{
  "horizontal_flip": false,
  "translate": 0.12,
  "encoder_mlp_ratio": 3,
  "encoder_parallel_block": false,
  "encoder_positions": "learned",
  "decoder_norm": "groupnorm",
  "decoder_block": "basic",
  "init": "trunc_normal_002",
  "learning_rate": 0.0019,
  "beta1": 0.95,
  "shampoo_beta": 0.99,
  "eps": 1e-08,
  "max_precond_dim": 512,
  "one_sided": false,
  "max_grad_norm": 5.0
}
Rows from block 5 of the encoder, named by matrix and row number. Rows with one number belong to one attention dimension. Each number is 500 + 50 x the weight over its row's rms, rounded and kept within 0 to 999. All counts start at 0. Numbers have three digits each. After the name is the row's rms in percent of the matrix's.
# q: attention query, key and value (stacked) (encoder.blocks.5.attn.qkv.weight, 1152x384, the q third), inputs 0-127
# k: attention query, key and value (stacked) (encoder.blocks.5.attn.qkv.weight, 1152x384, the k third), inputs 0-127
q.280 091:493511575462513483514479476528515516508430524461528468431494525584474480513566522520493534566481468483505482479475548611526523440534534531480461564486460508484444389587565385514447559549447461474488535477448407440468549484508460547597593479509495548580615524518453587547477448535581525519437582479482493471470545500400595504516467500398482476509458484435485507582407566547538463414524
k.280 091:601463411523560514573444592626469563563552457507579534545585441464537438527518553471547502366569462541453562521470505529474580574512484575432509515464441527525550405491556513446453462538451497531498510461524514553567556514527511392600552479483504500581467505418511445502542494464480392518491616434527532570466483513609494591494538465513506447491366544559476474452473641605524445470423
q.281 101:529584536470507580465567373489560431568430585614505471503586464530519564505491459562454527463425490513505470493423631465488445505442487447511494505494470431489575519509501582461498428428499486470475495459492386620478509480414430502469499580434531467517457468623628526528505564512535509495405605483531552538568461507467450458545464520469460450561453535473488570463569493572405438545493
k.281 102:485459511496510488476460419526512475478461407468589459499494414547458512416529461524557443459494448440553534471540510504423478463570582369466611522473445528530445599544507492447532536548560541525493388509515409534585491510474574549367497535384624358571543490513543546482518592558569425472406586457588474491499607467411417458538425541496505475593532484408496506521539511480429471513398
q.282 103:387476518460486517615437480453534506431485551496580529464470567520423479532526489584566491454457517493453528547449507466432536512456562512598511475436549535593548471518560568465496522480479492525462483488486497522443523413503476512556534572476507454565414512455475394538537560525526536530477556501493495508530494473542525526476471484524608456570464552597511506526537535599539509509565
k.282 099:476545428504588467531559412515575524657528572426567448526562427502593554498479442480373493432529465503545547498482579491443389538477477589480435501494493441469504540513414514539535480539469434526470470466499562559533477489490449511564388516470521578518507438468499502510485454552442463514474461469514548480466499445596494606537474544457505549511445516415610393491492427501491420438482
q.283 103:485475431509467446510439441529490523503569543435613545502459609558510482447525495508451495479488531430464458574496481495511470517495543532496553475555481458546507480569458442456492435499476532520534470459470583484481545451526503463564462465466506539565521568622543514508531530430536374479465505501562431469524498435426418444608383542528405391523472453477471605566504604468521458539481
k.283 098:463489457427485548484579405561512571531481489476485474532410387508465521511538558433535520485496496627539489539548416595450445493383502510457444422519594543426430418518536546438541442425584512525514486544460521577549527454520552508518412539484516525492488442479470446511488494545505554446515533417512452495468467508505596487473498556462587549531424476417493486489552499456462430548596
q.284 095:431560605589607501446512457553473396522433579490466570478569527405512486456483395494526542460420543560471532502445486484491507538481510462494443460453526432424590534491462470403402441457468491517515483577497491513486597568580457491541552521565561497478437485505499553539488592554455402421473550477422486547343480502474425503503495561532418553531564557508577513532447511462498605560547
k.284 099:483455486413478432424527453601510498470512518461481488599518422440607471443435477459553508531494517523541498481351573542565517528510457479479521492546463550547450511444500469443475478574542407462561493502534513510463421569491511497553617540481501461476484520521531547529543442585522404529517597539509561514493491494485496594467627502451483599479492478534457517447494587494558458526478
q.285 098:443440523435500565510516426525494557470398519528539507485505541503579501439558522424398413506439518550532441573552566491519478581445510458484487522451440556436517455515504467554500339470529477530491455493557490413463521468492335592487504474493385409551531506491471431492557551465459480523474490447544506479511444484518524430475479518531490553467458479521393490537462579484504561511423
k.285 101:480505479512449403409474570452551446508457501449559541550492435415530475612491489436450443507495476499499561512562448489402479421486578543453478496519460465531494452483455559490583499489437464485489571572451534481526506449454480501612584510468411522435520564492571473586513573509439522513507500543451476499473515465451463483501454523545496522477416512411531685496483506498532502422566
q.286 099:467527481492554506416525592446434553395557560494511445602516473451446516450568458507460503546439485505494524431488511486537429600531529459434566488482510475491480490504499480494494461447536522507512568502424453585558461588545523443510507540527532606527542543472525543475490573513575438526579471524459568589501485580453499567545416614530620435589558425446485473536490502466462440550522
k.286 095:489456447410506514499551516474567532473462521511491460515470559559413445511541484519516452472434546491521422483449534437461546477473533506555534528524613480551516577436545574537464531530628529554525480598546442563430449510468550533460550584500477543392394511528449534500499421571576444493445521550506502494475629472431461443494468552421479660537416456531433464493559447626515593500578
q.287 094:510563566521458504536497450619540490475517414462529482457477441559470546510474458451491496490528558501578562479588561546518516457444509540438585424510491555500473453614510519504472496487510456560493506451543469417528574466531469422432444535578482479491463432532511586557528490442409496518496509388617588505576508486490468511419441478484502535529497553579468566525575570534435522471440
k.287 093:491432512487474533529481485384502495537472575427474414555434543436534484528506501536476482531580503486494607460390464566460470573555474464519473477478543462541467502528502504503485471463521509475547490433445522574482450584498458502578561474456474490567546637531535472534500537514510501490546497517489619459505505548453596466528508537524599492504533535536434392600539571506521423635537
q.288 096:456534636520534470506465543531484564451456516475408463572450549487502509412532447537437531443526537580495460481526521501464554483465520481529526479540541520526585517505504507451415444485384576509422478495547577490465405491437452540527535523469508618462439577623470475529539487441489492526504439515411498567429470481539439536571479431501486404581535516452646402518478518441464511489463
k.288 100:561619548564488569535564538475447417459378458544541498473520498521560581501516546395586471473491465550499584438467589450445446570504519488377461564558520483441564545458601537440474536509488476518410442469482504566495499477416443444475405484460531504420470525465455534450489449568543511500579483492459479483423448506517530518438496550399479509412480574452462539509567550449553463470554
q.289 093:495489555505485535529491530463438395426472525501468449550560409543486476531578431513545394583566447498424487545579472509526487448504591452435540479529528506542578481515459425467416476550492517602491484521430518571457509564555489479504528502425480558519378510532570453524461507426589552590468521470526454494523572433583539472419529481463435498433527495441540472475538438513487500557501
k.289 100:573453532506485569557389502525459467560532493471479473501495371534492545355521560515448411476584443506470520450465483625485579557491494538467517448480482578508471392514608486549521420492445441467517492439442369500462466580506457551504442516449559390583454507491521479529501565505537435496564550492534481453559402472500434484490517462474466557528466560508492456469498526410508464448459
q.290 099:522570485488502500503443447477475486439553465511431541501500520579552556392496433472532405472554539503480527471489428510511564508531620476449438501530553526487464471496589566540491545423526424446527598572589526566534464504498448455618536454501499613444474560538524427586447468446496410449512545554493480458507464493596470483552526501470540436428541444472540572443497445514595509528499
k.290 104:467456584550504469530471527493476522537502552450502545520559519521461518536480523451475488494524460572493581469546474432438497472472536509544488546494424502548505449541473483576414519516492464528505475439419533463479407533518540508552581563524436479477480577369429467492510530464495523482578564464465555509500507496525524407549415434516427470517446543475526489518489536534511479508537
q.291 109:573559506516513554527534448479497557441454559567559573503456589473520557509505556542519512512517505502522552396521498538554396514529558439447553541489469439505457493440477466545484479604526558516483447512476489519527459511541549388502542544536521440470416386447453449462463542515461486494496414522520333470448489545500537555532468436425526440431530511551439497494508427560548497567445
k.291 105:516541540454387484507436558469483443446424530480571544419461522473443532559511570399532413398538579440415545538485479469434490353504485553428477427629475531585467491515381538527527503489485461473565514476627562495534521561419494508429531463482534481485508520475493536589544536575544474449415489501452492502494508590475510584554591499463493497490507461485483442448486521482554504508473
q.292 094:481451440482532419511514480424553542468547525452432479519512458516545510546563522586537494502544461463540545491575481561432618514529583476546574593422458467512503445589493510435448528547524483517428586419405427545543428521525483519586532467505589531506558543478514379532471549509516520514402480426501588589406501495470441605583532565504502476544527508426541500494532498471499485526554
k.292 100:469486513413465428498497571524534510484404528503540479513480442535495446577485536472567463372511479540451508523459524400368575459565534554469514500495494513492536554516612478560471444608528460560638487603487468472542530497541536544490537554452420451449399591471448476474503476478550492331492612485513535506510589583462466422496440596535505503498437545496429509516527512500541530566556
q.293 107:508464439545529432528465470449520463616494523575549520471472454552457437564571572504490445527375473486516530576521543468489475605486498512380511502474525507490476528523449493467583548418534505496532608475550494548469550458475496537492451505479466538484440545506564413541613506535479532494527440495400557517592488545559409512458549561497563408489537567520593449577464505531471405506451
k.293 102:495488529425556577575505494464474467494531508513453542453444484514445605545490550484454415514580560468439432561494514543513444430536448484416514463404453414522472549421550503503482490488515597582529469515386499520464506544496554477547478487544400557414537576532488500503525456483531518469464567451501528480494501510468438524489551528440444538493545426524543520504525530495382584495484
q.294 100:503517529456529530449588546473433552448520495488350458546445509520457477474506488538469540514521471552423462457487490524534445435593404472477449485487428453488489541487430558449445426474467478522530511523355432533492486519412583447478533468455549498446401512541532516540520446448514440567505542476420539553534488552488533434450568547554421639575557453525552444469502438416525426494528
k.294 099:537501495494532545531510565524491570512461492516425407495487540575520472446486483471555471547541473446529524519505516496469524581475537506462574597564506633471404438542552496561498578480587549433517502563495561553470549540612478422455530515532480407474525507589509516477575483463520526537474521469433485464472516473532523564513512527410512581558569502490399511439410539507532443443478
q.295 103:398483480499542479469497503473512603526570466471452448578458432481547513527586387515463514466495429511478479464454386497596467529508483560571498494442531556448503450535531495553535473532468383462463558518542559449501520557594498424443409415475446460522481490598522489536556476431496441479484405447502593450468481473564518344502496466427479440465517551439520462544543483451485560524529
k.295 099:495511462483511425564593577425506559555465526521477531616435502450431392505510455480472520587536485604464513473585451603505419497503535466597428578611520483387536468512472454510586495533490515549546496595481539459526477472458430550507523510482516540612454483496550484556416477519466497529488429506527509548511563496482453569453441493518504623362456475530435432515449560538440563541448
q.296 090:492594469476418458542539492469517592546451418463543439563532520504449498433458530481487515453550504500561492532523535435453439486407541562561520547388467435517460536557473455493473537553551525490563563452391470565465533501524513528445546599499546508500516488547581442506580500495567450474409523471441509513433555487472563563536496445492464399516588539419538580426538486455520403502495
k.296 097:456547509419538509461471511472454459510527479587484506556445466498496491421649495463511510449546515473486514440467509503418503429536427473537523501546555443475504516436574536555461540505481464528447514545466480623468497462395549475495521557462427582470514518500526478490585585478502520435474501531392386484495537439482512374434479589516514482500407611440523489570448527453515501491475
q.297 092:538511477378545530517507504553440483477482507455475483519468535456496477489664537449526397424497540509514532560496504449477497538524469481507514482489434609527564529527503610579474472502505527509385455509462518499489653529430496543410498475467484600495519538459459519498503429452521483547549490465449543449516536549409472543451604524538394555522492545503536534563495413482459503528527
k.297 092:584473539519440466429497471457534445581504501495495495537440417434588459497491478387615433486374452534436470568548520379428509548529468519490522538458544539420473482524588511501552462525479477433472524511520568600486551433472515494494512510471546471493492527534495395577526440511448457554532566535440430571543534479474558388501469456613502511593466589448655675485473475551495529592481
q.298 097:515517540434500522539536472374539497532498515447484468470510398509443555473516524540526546510538453534418554543523470401542544492472463592478459527532458618568536508563569566516500515540480385473476517514572541599573485377478612605531543505431437481569512582520493523545424431492540535498422421513497499562490445498628607551419582523519470433501533516478440429518519523452588474505556
k.298 098:474532419554507523524444535506458470466459609487439459497490566523490465564529472521478555580532484490525548581515464453504536519526512527599412518453432468476595443512567497541486512597526484594559435514530498571544479461474579473519389415476602455529556477479518609544545552499430520521443483467544401544498516500461533466517515501533488430419549492525460492416552442551446440455474
q.299 100:472443505417495516558496501461487545560463475485447520551547407521544437575588601455477471545506459518445534545485514506479480450542552579427488537479585519521504506627494551486563466542544527520422460498399439402510491492482508606523469556507520488443504534502466536444424479530522495499465599479477530466479526475482501462512467473547413496445460449516461466488550457497384418449428
k.299 098:550524488466503551470467512575490442537600501573628528604471483500523523576587587428490485533487569618509450591504569409444462526564505557495499611479505498507511462528426516462414465577525546467542534495537414563519602403500484574517506519496471541477534476511471580497437481449473599489547580591530473468515473526585410512438590576544499507493561493569541541476463465468494542432447
q.300 100:409473495475491471511467587444482491506507605451538463554483450537496541530596498465389469593526535507523483501546631544494445485498583509430471498525547496574458497493492515549575388534471482460485559449486537569431600493531490485504526445455447521498529509427540449494375487460504521524486526436445579425448482464542456410551492602574477426466419463478616508517456496527495452583571
k.300 101:451539504523435467459562592462470571432540399588520495443543441452455549504488598487485551453488501503491495489538506467480548528461578424450508476425344555554576491570442496490481495560445551462580506535451441527496556498564427503585545580412517476490533531429490492509627524520485539482464509441569459476366543476571438460545498470542419516542440483498490563539564474512501570408587
q.301 091:608486501484560459506532435453523573534521446493421644562536432514467544494457484499548531485612485551477528547561482438465520487491502450523523477456390578495546574508536488516534515469592517450525524502510497468538460517527534412474446506618569473565440470553512430503468498540558552435501558537427456426457414463480458512480459474528515534512527498472498445493542540492448494568428
k.301 098:448607474412455509485486414494485467430486528504514523484480523482564480503519465543572471473580468486561504526604489518588524564485407458503469555516483553523541419597388504530425593586453491480565496501582525399505501523574567543540581531518536501537554449460513503523546500510525454533502568471416478609550496470435562482488464516499428427415470505522444535321512473490548527471474
q.302 102:527492442426493500430513604548424534536494466503548549585589488554479395506456434521492468529526505573546599547482463471386479499521496540543452579501532529526471579565463412426504508378442485530582521535417472470496454494469487518454493461502562538532508469523475441466462496441499477575499519499461542524513547520454533553534597433485490505522528566498410500529415418569534492455518
k.302 102:504482556492497482499567489518550539610512495501498513613530489471542539486535397477446477470543440533467494600435483456524535467524480580496478499496578563496534466409470518500538483507570411638473431514514564540517484556553502460507600501519528503455436452443535492515476420527552495545533456539513434355464514531501437498523522559516465561494505527587497546431507430556497420450437
q.303 098:479550514455432575470426487501412594570564511493449452500481506515582511559552560482418503493484476536482408586454541391491523438459491456462551587469496545492487454501590479576527556581519466430513439440564572413485466490499513532550430571471432582526466541587532413462515463501455516466510530503512528492460452412547459454452423505475437392420542513464568483449532499494506429472548
k.303 098:526442550505474543477450496478501442491464453546475575510500413569532501600515565540527517518501506516454545461489485485500439509446503451494543584567489452442504465481467515530494492519562523453480539435460513540501544358484586535485362570493500600499598539462473514531455481468606519566537481412572497499421606580447505503532496504530454464467453516461480594540471529556518462417496
q.304 100:501531495465522468467524534613453498488423568514461475414458536573501504507509568553486506513404554499532546505613495570386448556548536519455491494507536572459426514520510481471492484532467566558537450507548511547537548433385517456505512456533516493483582514540449583584536520458466478490570361589557479494516438534481491495517472569555492655544484487596485483454419472509526474495479
k.304 104:424604543531415366384551496533491394481550543543501566402523486440538492511563580454393581516411473439486508529506488497522473447439478456458562545490502502472552461450391537467554565577448448482416532508469503532560557440513531449408460521605475510523340533635474499502570427489522547424433551468532433508484498484520536452537453494434530493476590570416427536484455491480448643473467
q.305 104:581562479514469524435529579569504503582554514472621439439508480542443570510531588477648497478478494453462445526439513506521535550508464459499562537474440504544556477432523414545398493501557414389527447505447534469477519571468534562555485584485489490508476569532566573424500559589563518466458585499416529465493448491579521483505445540460591529503553512418497566480496568519516465505525
k.305 102:565431474433579540538471502603485500442542602436491495526486483556503488482503502538496532474450519454537528426560540603454430586486481439547454472493458497556537530431431485494523513492454545503480437447491518596478603476509488455487460447329493531498558460486498459544486547544537500439456530470491462571581539614415536487503532462660542564504386466539583482506555451518471498529590
q.306 099:461609485523462545457505501475560532508481521466485494439577420455529455409585524506422503485444498471530569515472461501451478529554560527552491573546451445552463473490534425644471510510494460428506459393591509458420625451472550419558505521491561571573570487549537504531515518520485487494564543506529587548608458543487460462452470436589520393646573478517476534398384536575577448476524
k.306 100:500464464494503525483425463493484484531434573471439470513512501519524495436476499504483517509377525510524661416360474580494519470602469467474554500471518526513448519466398452463568376557517476512498431490535488650444526386500554401511446524484520428490485508457435474476513595490460525504465471397480515565491480517529590538568548620626490508526604557451511521498481508571450429514474
q.307 099:515514555532457426548488504459553469600538447556515418438498495466553543583463541440588475409594487398452467474466546547568456492446462518639533502435503480471422466526449542472491563503414414541563427470485487533522555510501542538502481419440414482407560476435513461502583407590527449480472552510499510515618459576541566530530467540526596493492463539588494427475475511519568469435513
k.307 099:553504595511568534464433489519576451525482467494515504526652538564418560556517545505493489480458422492544502612483485523522461436480451542490487361453559438465514578529554521495507551463462508489444505556460542566438416496587421436469479488550400530616588562510581376512494569544457572539481448553473499432465510523552491492425412553508578478583481544518643494616482514569480514521450
q.308 098:513493476537438477511499566460436390595561544618494534414506486454520538550560510507455540514371516564504475505569493440546406456468480444438415487575525551405583463489538502528510511520528530420581453509490513457454497615620494534470491455557563466434427493518595516479553573476427492477425597599458439547487570579443401553500536542592549444491452480539535487505428507479580500555578
k.308 099:517426624519437389517564458506463490529517455450507585523550575361512520572506453500525478482508480505499517559439499526462530436558539500417529550431475475535480509535525509519502505591438542517510454424536506520479548516491598517543422525498444519486524616469405578474534480516458577473425640526481503483528514448540469548424514541404419496508568510526407523535447444639522509480505
q.309 101:450473490490494552417545566482485572532534434539499630492498524429461462412549586515499491529496480548393499469551555553504562566398557564592416494490462525382555529467531510399464552561427477510514401512608509436508489468531440527486524525482512486466484492456404388552443549493533491571510525480502494490577510550489532437413461465556608539524473502569472496479518580440562523453466
k.309 099:411515465406594476445501487471482510522504527571513496570553523443544516391444402534464531519495590533502554521459534373495452558541507403488556475529551421471525544550508470435504481486545415498530550463567474494417475523514530534415510400460470507497489516511515556464455531445403572610468530486495475489417449522472598532459559503482561634463546589492439476520442491503417515521528
q.310 102:491473545501557469493501518478541449484460525530511518574527509511606452459494501481533509496501429377509573439550553499455514528565474529548420469514483536446393547485523557434507454422506505527542502560481544573567479518509496467454474535434351538435553513571452495578515461526567482551437424523543530555375513436527530528463409522481425494562522512579487487482451390476531451551398
k.310 101:484523514506588588439472551484581456511506502560375535526493524560454477493527547554452551571498545549537520509517502601498532473516528531484375524486508495539459568533569529514508465616509529531496491530452478483427490492533427478500533485483508452521538477520437458601476492544578490491463546505467434463543428452494506523572492391522499429476493551506516585414532576481535551471598
q.311 093:443453526476477501533492504420485444467493490545474540503575529371585503482522508493533453503412510552487511553479489602463509419563471503524554448491445544502500572529532499468521471565534450541481495492557442479498512489406469472554470455452478537467588463464458448518539453545483457508521539503540559492563477449523495535432463701491414446618500446515571447536536524490522512413546
k.311 094:504537500472499491430457490440444524567484499558497451499546546599406522604444484521487461469545438546507590383429459491504443587457465491459470513429500553506620501515595488386533515522549554470511488517446409513500540529568546470422571531466447426584530472597482424523517593460473504539477496511480440506478547525516466554590464498468552556576443586482529528555471529480514498495467
q.312 106:522525572567485476556526519589417541458421502499441541542564527551549480485502515525594513466496501527514415565499487516454495521531489399473478473506503568467466556541407480514476530513489538444570539515579592404525483598391496472421464508400537587471509480520487564505507438455591502477590499506535550540526504491455431478470604544459420503530497587444554483514510568411471436474471
k.312 107:496497500535519528577460454548498487532558488498461462497535594486518601546488555522488515463466509463526540451486613502483473543467483532437597495414496530529580445522489459528524467449526461473508455505487398603490477415527424445493539565520528469518538561457466528522489513498515463534569599462498447506481479478487549549444488497532543415442498550452555450489539439468585508561433
q.313 100:462468417577573466516464498540509486568462476584557498450438560532549436512554499548486551540426528511344489519543526515514515437516498462534508592537539506406526489488516541450476478520489524450504525479435438548572488533430560532411513456488502526444464486491469461431455473461524464479432498497468518555438625442484485543535460570456404530530487552609458498443531542469497465558445
k.313 096:481444453555455529492511469492400504448417514515375524410520492482536438421534522446479429481503480510478540609509457483531465441470562476620603563474568531506453503381493537501569454547492441574483477480510540586507550546490489475411504418560450449448546498459541545494493363546426464535518406564547551552457522450564553501478495456315463444456482504426499503424449452509482523571561
q.314 103:526509418555580476453501489544413537400505462564573542510489482510350508619542526483494432539463491497473566532584512487512410485498558452368437444539545460418521523553530506497438524470524523394513490517502472490499574468496514569513467535495540607570587499467477501524537506486477543434474483600462478547457524609475540519477570519473539519533547490493471515475489553445488427541573
k.314 103:547509435448499479545479547610505530506451565530488551634600459454535486581483527527495553581479443501524409516481524501557565494498522490540544465553425476532554481527520529531616396562499465503546489541593550634407468500533491529557465541495503487459491447504551514582589463459444465544383544510523549405585486490404501477413550472446511406491387476448441502461558510504539500519494
q.315 095:549547525483532492467566506545485569494494497449497476546404604559467424505489524482528514506477437468562474446472506454540494533464470473504490504488507385530397555541455593604481393600560605478551436544536521576477499542448510494464446521560503467508557470476471477529534467500551479452489512429510529559556556534434544540482487485440453445570506495478455493459424601451527469471449
k.315 103:468536499460571561618495496521513525466474533476444453509608532558456540538495554498425561474520511448511584502456563616501537511579624354544500449490452524514544515473577572558514498501494426452519464523483520573488550405518489509488500399450499481444557502572433434450590543524451513513436481469439544450480569465550520503559473398517583512434528535491540475526593509526483394505560
q.316 102:460497489507561590507461386486531494483548501412453392524538498472510521481505361509459488514476470611486493504481468468570531524461524524500510501506518474486492523504526670545459500509558458519505547568438595438534562551465513469550507507449573451469555473423402465515370475482520515502480497524427564465528477499494486424541490558395602498551465574553504482483521568454506521495489
k.316 099:519460412439527416513517513497515435559451634540485575507562553474539446469426493518573529593557479469523431508502469401500533484496539481589588598511498535511453452495432519577551458534356474473435495625446558464545498478460476540510567510536416479508530441498460513527485489512530491504529437548526497515457547493443572452539510506437530409576482493442458526466506460557576484514502
q.317 102:451517563512482590515485528494493610422457524524499457474535519467451617572409522447516513526435505476487505495472537495507436472639500462465434453418388604395467510533535520494547584539634378471568536526425521449491485497527471481490447565456470561524513420557557626504519464484409509484531510493471489466528428489503476496541502466523416534399499452474552512534506426578484462577472
k.317 106:501445411478486441502457492493448523571509442477500493465444510404606515449518524514527418400506552492562476546510532501587486501477532513472474552480505433450582573551435521532428573595545579383510571482445569554509452509528583526435510547451506477544513472474414494546463475436635518452461406591488449488602444515459561527527541459586503468467492494469530576491439503520497489490502
q.318 109:473536547521495512509496476511476513476473490526509489401462465501553516508538501460467518576452433492407426496483513531419499502602500478490447416576382519574456490428513491423564516538525454547568565495507478537523549475506520530435480516519518526360503524472479540517491455538493531497429564496509545343564490398431621510633578426503454483520463522563525556523562570544409535516549
k.318 107:481437505466581525592463475437392562486565420484563540392577446481494536452449609490544523424608434462502529520535544493498575532434552481465479484433546571480485524468494494524526466481497559416467467454489545503481445477634473522550646521500480499527446540423408400431595499500554493474499461557490476475435495488525540441543460535647498413475505546533538474431512468471460557555477
q.319 096:476438474565481518510533368496553497496488496527369444559485528464515625522426515460470532453512473502567479475516559564410508483547426554447504491441476506472462496558558538445414557453503506573450456517541482483434477467544602561427452407526515471440522441433507535465499496478555538444509453438439497485512430446512483439618563463442521564417402532533455558565499496548467447603560
k.319 094:527461484632513566448524486506493565469545499487429550424515524469536440504485518505491551501447554437456550513439497503525508520439542432527507538523510524500532519515530517515402512571466625578593458554490543414447542426506438526471516603425581484420494517619520505553467520455518540554540545457538555469459492488478433471587517533505501551440556435472514523518482531576491514491555
q.320 101:520508600511407485449582520444504436509509521522533495478569575451533539476471529578541525548536473612499515497451399433530469509466437598502451539482463556470451484580464486417562549560508501508490455437464515519583529477487471471510509461491488522506563527481481547429394495544539490395479512528465467430492525544500488522556540589466486541545480505497457477556526559526499479473417
k.320 104:503532475454466525430463581488400533486571563430443524501482540448456478524460487479473502545529498557480494564568528568396469492522588447534516451591546535436572516462475467457461562484371485505517546417465448517476499575553545380420581558498442514492488483506437518472476483499461447463508534544542621543507455484523463480457513555499539513458540437477479483566543488465546569396474
q.321 101:505503469463539480510455520518513538493577544460501489498531540522526540397541446554513494420593509483472489487544455584512559435601515481483583428462511498574552441438538536459500468441441435554527463518516527455536507577456482573415455608480461504434458490541478600506485544394449542503481505553511435434560459468437477487478462533497420569530464507471555452591528461602435380502478
k.321 102:433386577494467527583443494474555484528513460541493501587507377588494547497454530571526432517479538482457543496478591521573575522466522510488433548524443525484409421531494486461465518519584488445442530521465648517484561547607493420575469478484491395527510490464497591529596522546483621486514434562507461536575457489429535547568395402497517517481439434478504565573599571538427489565540
q.322 106:430537467462460530599509481498505454601563391441441581449533487528565595442502519511435529519467524472484413405540539582480504486516573498401471597518506478501485554437466539414515504436465446511539430531500516505532457505485470524456541588514512505534406445557516508457460520467453522557508469512569521406583425464524523638469415479498488483511541424385453539536473569472487441471467
k.322 104:513514429526578536585521486397444547519490541403495515480496482530444552599525449485519434462489507506490450522474501401451503504466553442459605528507452512613467511486514612472488561462491498510462494424500517404511526392393469409531456498495445452494442592541574547473630529502542531472490527430470475499446434450470616524610595466523477654542542467485528462583466483560423471568464
q.323 103:497569508509444481543472486512521485542488528475551545520417515543498462520540542573554504530524534506500495512527480477469609508524478532569493498463489513478535506502548464462466534454429510457453427576411464503414460464502567478486508473504434497533590523434612488544580458570491541637587546536512495531479543496517479481499467512496520484466441498511479432452544536467451553371463
k.323 102:538555526545527412506489506451534461482547505546485537545430474495493427511524444498495601582337539462525499441501454520511450515479458464546492507479515387442505549450504483559518541523407480518456487666390403508601467494494504482504495472466484512505524566437495558520523464560512486443502507442467525510460415582501564543445415415515576473423506419479541485514486480451473513478499
q.324 106:498546458464499573600578483539526465495593547553494448511418476470502557574515527545521532448494471576536474462555561487463451559450549470511567553413566444514543541427452624474417581496546472402589450527537514494506438540512579495520387537552493480528489527508516469494472458452547555477519537470520412387496507572632533470452429500515430573467447479479582520509501542519431573532542
k.324 109:562545485549502553439522570547360564465534486387459564562522578589512518644425541470598426544460446519583456587522507467551478527487531479529547543495487494594470498532496577516547367487470458386563464463548554504536515498521458527513496501508460415476592573519494507573528499385433564565447414445499579516409500546518497526405483455434407507494561523400533514593440600507424528544465
q.325 097:632412552481475476525510478438526428539457528514540488526384399491538511494484412506472522571588482450449492559499549535457518471497550469458478518516431514566513472442531556514545501500455522488498539486574530455526463456457484480519555462488452437477558526575571552475532478494527447520458514563589533484581540375415508488503490433429538502512438551514492491531523500598440508496393
k.325 098:414461470549610490502538440509553490462555504492491560507572438477530517553401502429549421569487549469509526420514499457461497601554545446428463488493524484539568441560498504410464484508487547485507542469442459509549556486444546542533424521495587486524535527575533552448485476465478501485565527447437522396444477478382453423541528390526552451554479476566572454500570530526529525430430
q.326 105:537414457496439548476520407559552508581426498610501545453450589480442538569455537514565510392493525490492506474505416541531472524500556401515556470472529489551530508469492499533504592554529519482568571490508472505376498571505560561440456478528522439519451512425513487535492453434565519508398406487522438478547552535521538441433484528591389417498453416489506499598490461528517447497462
k.326 107:474492477469437505471541566457454473529519547569470535561550424470449516435570428455497478471552575461494426474487443397509503444458442554514392487438532568468445480478565500512449437535523413462473457521503516494412479601491443652495562465472542492474501468471535618453401537509510492476484482509569447499492552556444474540402570514467510471468518435577519513622494489493511448411497
q.327 098:425517454530589522503535504420534413467500582468481497420459400450528429552452517474530448483569518470527397573503464550605531483495554548526582510422584472545507538505597439508478526455567522500527511490558528525514494548442461501550529491482513572448544546578504599442419504512572437480449542556569424468435521504436380573491412617510535436488465453491456589404522475507475511472495
k.327 102:492508535398507532493547532534600582411476581491511493508460446561498573529506434560546586557544409481439496393573482489497515525585601501570391446430519473473514391438375473509389527552458465511459518535545520443499491511547475461439439492474502411455458450514514538493544485465488554524610501521520515481543520528482485451589610477592449513556521466497425517542546505440393502517479
q.328 096:490533586502460469552503511536482566452545498522539460381491456394495435533549496448499531468432445538462470482556459602550370542567547539527550533545434534470464569432470503562483370463515490525507537520489556562498434502401521556524439321536494470475532489428594522552524501570560573538518431425475437478509470520394511454506610593499530605469507518488472479640472518528496469472502
k.328 096:484486424523470466541470594552467518463560421543524505515498552591460507447502529467469376455624526480452493513435429637526559610450513518499528464479478468500473426512552426522571495428505408474619559427412505499545545532524558469615383476488503573540490483433508440497489485521410551419501501463519469513561418510540540485454609452488463516408462484414452504479539537504481495460527
q.329 099:489493548522463524528493495452456526484408481514449490492502540490490423470455463539448583451415497441505527502424516623522497462413425465472473534483442477546535567490439545449485439526531513505428591499485487498520548508507473627552551371512487512451420461405478490548488524576563489426479500502461555584474495646551565598542546487507505449597491567525466544515522548529479515431551
k.329 100:528556583548467489511460528582542563499498461432455561557585553465576515529511457485551477479593467487466474517450511570452547456482567531512422489459363499453481497463520460481599435481522465466521640499494453527489538523489518470524532403486506520538571476578543529400401543427482468447464532478383556442526451433454497531471538436460497409496488488528415516504620452485589414554537
q.330 107:638504453478507522511535518534483527524480506506517445546500498463454537415498517494498463497545503502467547512445540502417543476418526483444565538440542556479445491432521535585488538447510487485494502553436508441494513583494503570528382516437426530488503404441528508482483491558527525544510437571488613488517524569492559606505503496488443498480515527483505454436521485550543497501459
k.330 105:495511518513500422495519512466475501423496453461480600487496553552533469454511517583510470523589519439463473487493542550482407501531631458500478401429474512416469516553531455514513453467424538499488464514500495516544416482560500521562555491456561549530374473534565436468495527528441519518535524422492477544449561434575492529393371555585508475555481425593541487531567505473529474532514
q.331 098:528483482432516525470500464480529473479536471558454524540403542501457453402508509462451564493417455564533501502542433525479470506524603411465432547362419434402549489522555432394564550521516414418441551514497454505400403527495409578574537522623492494442566511441498394533523541488410463476560481448468531475562512501513542470530552463531575483528525532496571515541534488519572501444527
k.331 103:498417534552495523482421513508460467473494434596479552380470552485496521538557508529527494527540630469461500514600522456495532492503469480503569463493475511416449460453419458433532597471480542541532425493455511536433451470463393468556534540455424554517559548542436504486403517513466459512398436562528532497546517528347459675533481465477542566392503485522561510477598499513555507457448